{"crop_scale_min": 1, "num_classes": 10, "norm": "none_scaled_ws", "mixing": "mixup", "momentum": 0.95, "orthogonalizer": "newton_schulz_5", "final_lr_fraction": 0}
Rows from block 10 of a small image classifier, named by matrix and row number. Rows with one number belong to one channel. Each number is 128 + 32 x the weight over its row's rms, rounded and kept within 0 to 255. All counts start at 0. Numbers have three digits each.
Before each channel's rows are labels from the 100 images, of 14976, where the channel reaches its highest value: "peak on" is the class under the peak; "responds to" is what is common among them. Only what is clearly more common there than usual is listed. The data: seven-segment displays showing three digits. In brackets: how many of the 100, against the usual share in percent.
# convs0: first 3x3 conv (model.blocks.10.convs.0.weight, 192x192x3x3, standardized in use, each kernel summed), inputs 96-191
# convs1: second 3x3 conv (model.blocks.10.convs.1.weight, 192x192x3x3, standardized in use, transposed, each kernel summed), outputs 96-191

peak on: screen (84 vs 35.6)
responds to: the digit 5 (57 vs 27.2); third digit: 5 (50 vs 10)
convs0.61:121109174101167055122130095089119140168118103132144138146108178149123102140150151102097140117204112176107113137078107123131181157146090072143170161119134135163175109110130113107139138154136149145143074142126169124125177138151068095132142132114137196082106079100130149137162144119132041098
convs1.61:105144100136126097134185173119071031115114093076158151077108193089148092141147140134131115164135118147172117133164088120109094103084103195132108146106133166140171139148137153108137128166073094133150148110063075172139201132056142157143140131131079153087129182109094143136139145136147196067

peak on: screen (99 vs 35.6)
responds to: the digit 4 (60 vs 27.4); third digit: 4 (53 vs 10.1)
convs0.152:133110181150129092116126113090121107140160097131148126151147111133126165130135106139146124098137118150105129123146173128162161135105111141164143170178138119147137111144171121162153122187095168087126106133108106129179195208142134129073140120142140187173108140068115125116160152137053052133
convs1.152:099098157134139162171123128145160077129135197095135109131183160148156144136161103087080215142103143139142114141108137134135141146136118141119162161174065120097152063098135148129076138061199100134071081116135179124161106146154136148151153132170150124136128024197115161086100117118099062167

peak on: screen (77 vs 35.6)
responds to: the digit 8 (55 vs 27.2); third digit: 8 (44 vs 10); third digit: 6 (29 vs 10)
convs0.189:128107168140136149104171132177144055094167125121145119147188108082115122099156109134089164173131126139123123125117160141097174137186090072121118119101161152138192052118121073144130111164124127150132136152077135158101177197112101121146097116185124187093101132141173130134107141067093078099
convs1.189:096131096180128082175184163039121125077074081131141127151142164098151202133101145162159144217143087106124148104107127192093124176203132147159131134108159095108125151139127100175156095112129098070155090189102174153125140159133113007124164120162077120168154098138137134159192094138124113162

peak on: screen (99 vs 35.6)
responds to: the digit 6 (65 vs 27.1); third digit: 6 (61 vs 10); third digit: 5 (32 vs 10)
convs0.148:139152135222150094184127132098161133172148080117111132116077154169129160121142144186103134141140104134121143144117040104116130142122150116112108158188108091108159126126126093157127081124146139149137148158175145120140104119132125101146000130087122108111106015081134084136155143137127145147
convs1.148:134177105079130125096165069139131151111117139132175115139093157148115149164126175112172130125163132148137109103156047147144134182132112149101087126141136139084115150111117078149187114126088160149125159074151119116085107114114045120163114149146210108117251134162125047096143183119130154136

peak on: screen (79 vs 35.6)
responds to: the digit 1 (61 vs 27.4); third digit: 1 (48 vs 10.3)
convs0.70:147063135093068103093162086067070145175213099124133161190159140093104130108151149153136099108122150110109131167145091128151189104199131168163094162091112084092111112097130100124060103148113152124131131168105097126188176104110134097147122140134093130134112111140124133140156112093113131084
convs1.70:128121127123107103084162136177119050118088083106121117169152110176156130140173197074144097059109133116111157121105130146062156125091117096190141169046095166188106135093141110125080148126112148115114088153074147140161219090144138149150145130102149175147100159107156121150104138143143134147

peak on: screen (89 vs 35.6)
responds to: the digit 6 (67 vs 27.1); third digit: 6 (64 vs 10); third digit: 8 (36 vs 10)
convs0.81:143189128157180129110097110138139117184225066122112146139149142117157092155117162149111150146076114106146156167100175106160177154068062114107091160167166101143196024126178117120139058135176120113168111146139146148104092158121173100147088139148098129079138045092101111094119131152078125133
convs1.81:110146069099134133138172146094105171092118151123165075125146111121114143142125239171112165192148125142101119090119093143120091143153131161193112120129119119078103156101137121089084112100116141069135105175128113165122123130120118069167164083121105115118171131103081137188185134125108120095

peak on: screen (95 vs 35.6)
responds to: the digit 9 (53 vs 26.5); third digit: 9 (47 vs 9.7)
convs0.13:118102092152135060152170136121143148160137105096141144126161100133125114104104135162096100080146106154105154147119135141123155124151135156141135123118188126081143108038109078131187109194124170123184120118130117109107131166094133118170133155101130134092100036060144189161114128170116125123
convs1.13:140075125122165148113117161159120087123130092110124146056134091145104093089126108139120157125162116131138198133114117123090134128127144165142152139101122172130123130115141158133101132166076099056137129083119112108098195103128113116152126097100113185137082172070124150097128120143173235097

peak on: surround (100 vs 61.9)
responds to: green glow (38 vs 16.7)
convs0.158:122141109137122152176119113117129109103190083052096102076081113090133137146133117158113139112132144159133151149122080087151125160164057123128107105188061129134147140070140132105007166141206116120114134099104187131139156098075078104166039113091105121150173077116115133072095212143131135190
convs1.158:088103107131127127114133142153159111136095138151109114149103135093162118117127101093148159148061164127129118167103074118142141113103111123127135108066076122129111133082189147086113073175142102150095132119106100153201144083124070124113078096061107088116174104120103112060068083138091123099

peak on: screen (97 vs 35.6)
responds to: the digit 4 (97 vs 27.4); third digit: 4 (96 vs 10.1)
convs0.2:140186138131183117157089117171167157032137175093125112117168106187141109108099139121146131138140105122113145158103133141169145134090098086122159102148129135139182115154113139107096159072151106112066145135106119142124109087111126138137148156158155178132189186108128108149084105176123139120
convs1.2:149124129125127156097113134116175163136107166199156116183094139086088085124117128135056120141160167155082099172146140179130135111142145171157102134080166142122059115118119063142125131064116076129103134131144100068146092122105140133127089096126141132101116090139172108150056079198135096198

peak on: screen (81 vs 35.6)
responds to: the digit 3 (88 vs 26.9); third digit: 3 (86 vs 9.9)
convs0.78:146132162140133041184092128078161128170172104113099107132156155132107128083126124198129115157159072176112130119086125136127119143173058117090143141101149108173157137132116125125162129132124145144246117121126089138129147108165160100138110122089133138118152098088134141135197167123106105095
convs1.78:121138165152129067109132159151116133109189136132154147045114070144142091101075104147120188116085133134149138170132115105147097077107167116105139134127133165100134145138134137171094172145141143107146147117113100144129150128102144112144134144129147131130091124065105181050138131118150181093

peak on: screen (93 vs 35.6)
responds to: the digit 0 (90 vs 27.1); first digit: 0 (53 vs 9.2); dark on pale (40 vs 16.1); second digit: 0 (40 vs 10.6)
convs0.47:106116101136114196095121127115144098146204141064138131160069183099129108132135129133194155149161136090159129149092139146137146136170175176141115120130138081158120125105127058163040145179153043137100142145161169086151078127131078159139111113113136102136115039125133082112117115128120165195
convs1.47:119107120143122116085184156109129111155174111116110138131111153086161103091129036111138160107096124128138168162106130133137158109158138123116126107133062110109117149098132169124142112161170078142124144137157109146109127074159121180085132103087149055081145112144122107059112063074073111143

peak on: screen (98 vs 35.6)
responds to: third digit: 0 (41 vs 10.2); third digit: 4 (33 vs 10.1)
convs0.14:130139134103118105127142130134131152144218117128134101099142130151150147114177137126113186138196110124124147164131134120123096156106080117143087098134156144119101094181116015156086151120134108118129153128126179108120103150108138070162115135185184182136131119101101080105076124239144185105
convs1.14:157136077147185164147112133133154134156121194147104110095106152238115120231126138136138170127126142133122133124100137150137153133114188112153092118151182132097107145182139135112133191136114114145090059149107120110122150155124108077189114100130137106118135103110124141096113134154122170115

peak on: lit segment (41 vs 2.5)
responds to: the digit 8 (94 vs 27.2); third digit: 8 (90 vs 10)
convs0.12:124157143159129100133110125136145058161149096094133121161090112179137108160130151158096151135160123151122185124105073109172131108126079105122120147127182093108150034158099133151155210074161135133155127115085082138172141203128137087137101097135114143107144065147101142087135124190174130160
convs1.12:160123098130130104167145136081089166072095124192156085115148147126128159125102194123111137193156087151107136082125116127051101135162136108191122118098139124109108108112132118032130108074065155150161109121141109139085102122096149017130162145126142100192124152098099133160148129097136098110

peak on: screen (98 vs 35.6)
responds to: third digit: 2 (36 vs 10.2)
convs0.140:139124216143177076115084150087116164108056041138139170141132067217175156110157116129113137123107100147137138146166123143145133099101142096131127186107122082123136090097107135148170098116132110177111124164215160116100127086129096077174133136158151077134144116103157138124153080135116139146
convs1.140:171150121121155152142129139091102149133130102107110185088096132135153100144201156135155147134139159148129098125133109220099199139078144093096225183111186137116129134116192138160141149152118160127139136080086154081159123200120098121138136150152105143138131114108164184196188118132120123146

peak on: screen (100 vs 35.6)
responds to: the digit 1 (97 vs 27.4); third digit: 1 (96 vs 10.3)
convs0.121:156081112083084114126151152069091110107071132184157142139137172172158134165127206126097123160181141128111119093175115147180161160074172093149122146104130119146082121121092067136125145138100128205128144139132100130163065097134155103133062122086125170091178089063123131153126147129121187140
convs1.121:129143149112125115123126152154145204135092092119154128122188130156123110143125209138115090107169103189070120084150163153146116098142085098149135097151226140142163136138133090127116130108092142117146125119115134130118155107143129158139116098116124154135126130131150142141122080255139123142

peak on: screen (79 vs 35.6)
responds to: third digit: 0 (43 vs 10.2)
convs0.29:139152142155152072135100127119112092154136132173092147110129080135136134115132103164097166165102112154120143115097108088136174144101150041108165173096110055133175135092186152141133148159116231122134143142161103143106127111089101093146101133138156191108156130166117154112142101116121112178
convs1.29:200107152172160143129098159079087178094185145188181113063147142142092152091117120176072107117084143121098090115163186117142134146140090089119148095121158055071126076156086120158129119154134164193141098118085112080113137145111161145114171157170117122075084155145163112156144125133124125129

peak on: screen (75 vs 35.6); lit segment (25 vs 2.5)
responds to: third digit: 8 (40 vs 10); third digit: 0 (37 vs 10.2)
convs0.183:101119131110190156127152188124110085134122087131105116102152086183162131118143124145127159175147137130111168129120074089103122115084057092153121102151142068152126117077175056151166129086113145202184122121121161143149148185148149089100124119109169183118118063088139121102086072100109115089
convs1.183:215172115100202121149149169101141154140132198181181118117121151123101136087132164120099128135143114193132145149120107128105092143115161144142151132140138125119086075157097150113143128178168115142148119177152125163028141110106116051133144156134113130166101179104147079159167108121176135126

peak on: screen (89 vs 35.6)
responds to: the digit 8 (55 vs 27.2); third digit: 8 (48 vs 10)
convs0.18:144050162107102146173181130081138125179089148140150123118172176124102095119183138101105128172158139164157141106149095122112157060116131067091121171079069117145188126070117105134114188138151126151146151185151145096162127149146125097124090113143084102133197042117118131170080089137129102121
convs1.18:103110097162113078139203178145111156141103090147141112116156117119083144126107146148128073133117062143092137161133197158129103127130166133138134136129126117093129057120128118139141100121131120085123093164132179093119208092121165099091165123120109147148028122141134155136162108110165115123

peak on: lit segment (58 vs 2.5)
responds to: the digit 8 (87 vs 27.2); third digit: 8 (83 vs 10)
convs0.69:145104157106151163108131163093167108176141134160090106136156165096159155126152120103041153124148119156172115136170176115087117096160103103097152144064102073151167117143148171160143125114157135151121171134077172164144177132123114104082086152150155159132161097105166121124163082130167082148
convs1.69:078099120132065123148127129085128171147154124085150179100129154105106153143171169174147093138107107143131099119125193193131118134166142109145137120161140073136163111129112125129150121171134147101175103163091186102146171180081133072124192092143155112152044148159089200153156147168138104125

peak on: screen (80 vs 35.6)
responds to: third digit: 2 (27 vs 10.2)
convs0.72:128124122123136067089103147129143175158125136107099111175165209102138192159124143184159163127076144134110127138069137098152099122245067103128157109136110087116138102116139086181126100165142144132111123138116127142099114087118058125061023149106112163142104080049128099114139095142091084084
convs1.72:129149165130153112142118080103141094146120134146065144247143135143161131153116155067157107082144147114109092176124084091123111117161158069167135132104118105159152096134138125166133105144123152120164139165146129202071136115127099131116086199100131182127122107135126103130094147106116139185

peak on: screen (93 vs 35.6)
responds to: the digit 8 (71 vs 27.2); third digit: 8 (66 vs 10); third digit: 6 (29 vs 10)
convs0.88:113121100136145131174149116138117159091161096092161146086129097167161169112151124117068177074110112124093136154086090139124107128120063075130133147070226119114159116056167106082201100198127135149111167125155164112095110176079076164148098146154159140147127149085141136125150150089142144135
convs1.88:085109137143129102149102085112129143135142110163181090060100149162122185139126141131088087114128112105160071174136137105159139183151114124151134124145127098116105083120088186110174106169130166171137112112079078118064151120121144189089158139114136097144127150131128125139197168174147148121

peak on: screen (100 vs 35.6)
responds to: the digit 3 (59 vs 26.9); third digit: 3 (49 vs 9.9); third digit: 2 (39 vs 10.2)
convs0.64:125113101141122075137138165103121164191083108160154106155137167185147108113088134129140143120109095165119155115131141129111120135129137104136163159137172089165141126120170118162115137111118194157195126134062187101153136139142076109143127132124116087213146084124137130201179098089117073135
convs1.64:122140117133159063131120122152128063181134130089133139108147163172144112101114126115131156123158127119164087159105142080107143026139158144091107188107170191157105133130153152148150163163134072098166119101096093121108157115096140101120125164120118107133124112083091155147133151116128241095

peak on: screen (84 vs 35.6)
responds to: the digit 8 (77 vs 27.2); third digit: 8 (69 vs 10); third digit: 9 (25 vs 9.7)
convs0.55:103177124235138101198129127175136123098172158051173119089125125104086130107134133176100154121111145123077126122096061095173160170105081091115119137114200148117137123108098122110165136114104089127130101120199142094139088190104097123124092120105225146094169143100146107130132137128122127113
convs1.55:127084131115074093125127106124136142158122080103119127098115115160114157175135166109078089123141123134137107127142122150106125159144166115098106120110105121141115119093059159138152141163122111147132107104078109127081152145115177175135154145121160091152127121153158129130137168099140146094

peak on: screen (99 vs 35.6)
responds to: the digit 1 (77 vs 27.4); third digit: 1 (75 vs 10.3)
convs0.123:137067117151111100123163132118073141146044157170153159093136120147088177186128255127124121138169160109088182105168092175115166104082144176174117093145131128129139090154127082118089132123129152132085118145148117145156199132121135115167062109153098144125134055091068052097080090100177154101
convs1.123:100151122140125164166138100178064164107067129139123165118159167119110117158173143137116072064119058121102177079082151140152111114160092143158099112144080128148163109156146132131108114107117171078107128160046129109173164143191116147140123052113133165107126142146127118132081066161131121137

peak on: screen (92 vs 35.6)
responds to: third digit: 0 (26 vs 10.2)
convs0.102:165144140166167169138179117135090189175168094082141144127105078131115146139122108116106143131077145161125116116114108063149112134120104132118140150144122143110109146148115103148136075085142121094104151123079124141144108000143128071137022120081127106099142078171119089126105139087105117138
convs1.102:141137128155146146082191089138109163125069208130156137068211061088151091122136169125129134179137142153116198104107153076151113137154111130123122101206034124139129149124102122183040150125131078143111142163179172142145123094134150108170131101101118162121156186170100132135121114125146113151

peak on: screen (95 vs 35.6)
responds to: third digit: 6 (29 vs 10); third digit: 5 (27 vs 10)
convs0.0:129091146168154068150108115132140147154193120102114141147139130105137101147166111187177153156102137113068178113096076152137154122138138148102172179095135080148153109087148062144035105169132116132118116130102076147167210097182133169115115169082142168078091086109159124128153071121107081126
convs1.0:190202135147142144145081077180133079184076100088146131119225127147070114174175209087153129080157128159096163088112115083062161129153082089143146107193121157132169121138147035096138162147116151135148132173141125106158164118124147095137107107174161193162150136104125119119085121096093126123

peak on: screen (100 vs 35.6)
responds to: the digit 0 (100 vs 27.1); third digit: 0 (100 vs 10.2)
convs0.25:150168135113115138153053169141160104082156147139103100088145112221106136082125129174127177165122110131125134145136122116146135131114045115137075108130098099123182134128079123091175143147140129165099128100125185122155098093138186128110097122139145144106145131138154122117106091167157128158
convs1.25:208121125129117155129093137113092097112102195225098132106166128129138110133094090129124151175134110154108144096105133083156098091093163151136104087106143189140084090199091124128116138066128118108122144133168081132098076135159132181151092167153076130099167151164129082113086204092116125130

peak on: screen (97 vs 35.6)
responds to: the digit 4 (57 vs 27.4); third digit: 4 (49 vs 10.1); green glow (43 vs 16.7); third digit: 0 (37 vs 10.2)
convs0.20:115098118118115116200123141135148087138093144122155133135166182140105140088163142139130121121128107110098079110168154090093137151171158146102105153062086052167142132113118109098100114145118123100140120143036137162122104116127136078110138109145092115117124140157124137116133129204069125130
convs1.20:119075155145049177151165154123132094111101122071082115138136086102062133145111124101076181122080140147126137125102118149082151123151110125114089090095078159146149065112108159116086155077124128101105137118141100121152098113178130128157122093068104153133128129135130148095039236121123122106

peak on: screen (86 vs 35.6)
responds to: the digit 3 (66 vs 26.9); third digit: 3 (52 vs 9.9)
convs0.147:153071190128115037120114190100088153186073100114082113141128201125134169118167104101132110112122161147110109144102104135072145142136124105159125127114096146155186120102129133121155132156142131133209142138125131143132112122126152073170193154100108098115153114063170124174103161088151088095
convs1.147:130141128150143119099139121143113112177160146143145133089124163175127113140131129110126160140102125120228163159146124109125089075084165142153124110117154172163172146209237142122124189155134155134130161140087061168095158128084174139162114116137110120141127165106142111080144166127100166041

peak on: screen (100 vs 35.6)
responds to: third digit: 7 (44 vs 9.7); third digit: 4 (31 vs 10.1)
convs0.105:127139145149115095135112118090162083117164138147102146150148167069138146119165179130104097122119117167103137152122132105117131103145140162141136109161082091131170084096122096130173135105112144155147124123124143131123186161131124107132143122149148111088168178123132104230122086041143151130
convs1.105:107150139126122080140132074106092174102173149134178196138090101126163109100138073215148110119133141142079144134131118154164130112080177154137109109101136093114059123101114109144109120117136120096135144048081088079139093096111098106024123155110164091073181170111137112134160105095142171147

peak on: screen (100 vs 35.6)
responds to: the digit 7 (77 vs 26.9); third digit: 7 (73 vs 9.7); third digit: 4 (27 vs 10.1)
convs0.151:185107151112167097087126186079108113097138099116138147136103195154115120058129165146095099076115180174140113127126167132110167147168111131140138131117155155130158102108096087142162147144099112216146095144121151163150124139136120138050136163100107172077120131129160142180127103116112081148
convs1.151:089146112125118072122137131095127195092128089200123142190151169105176140117121165114124084122169126110131101138107113112158110120146124094153130160100198119147134149124094125134120105119092164165178116197116156144127129111113129100077115140142159175157149131145156117210155106114171103198

peak on: screen (100 vs 35.6)
responds to: the digit 6 (61 vs 27.1); the digit 5 (56 vs 27.2); third digit: 6 (55 vs 10); third digit: 5 (44 vs 10)
convs0.24:146120144168143129161138102085121121120142153106108125160099152115132154164125114166150119116111123119094118137132070108119129120130117118174090104181145121133173137130154067180051040151147110139126178156115133093156142052094057140140000131061128109137134033096133109112165122161132149193
convs1.24:132133119041138150077204060147142158144145168162112113175078155187146135089111127051185143132130134168161134144126069128129122146132122161117124109069129157121124153124156084101124086101170121125149137096133141161113152174115000074166110141157164175117188089110125059105130127125099168147

peak on: screen (100 vs 35.6)
responds to: the digit 0 (98 vs 27.1); third digit: 0 (98 vs 10.2)
convs0.15:141146116129143147129134150105113132159161187143114139135107103127137139126133138122075166116138166154070110151143147128116145154115111144183126093153192075149000110156098114123135110070104106191138141120098124128115122104076130091148077122144154115136136114127128076087087054140109166124
convs1.15:130115115112133139108117196153167104108200133091091114106109126115144109112103079104122139126093133115115148114143081121137085095099126176114149127133146127147119084117158118053130116124137106107086089123178123130132104150126072141173105186070061134117104135132056078106026097126079124119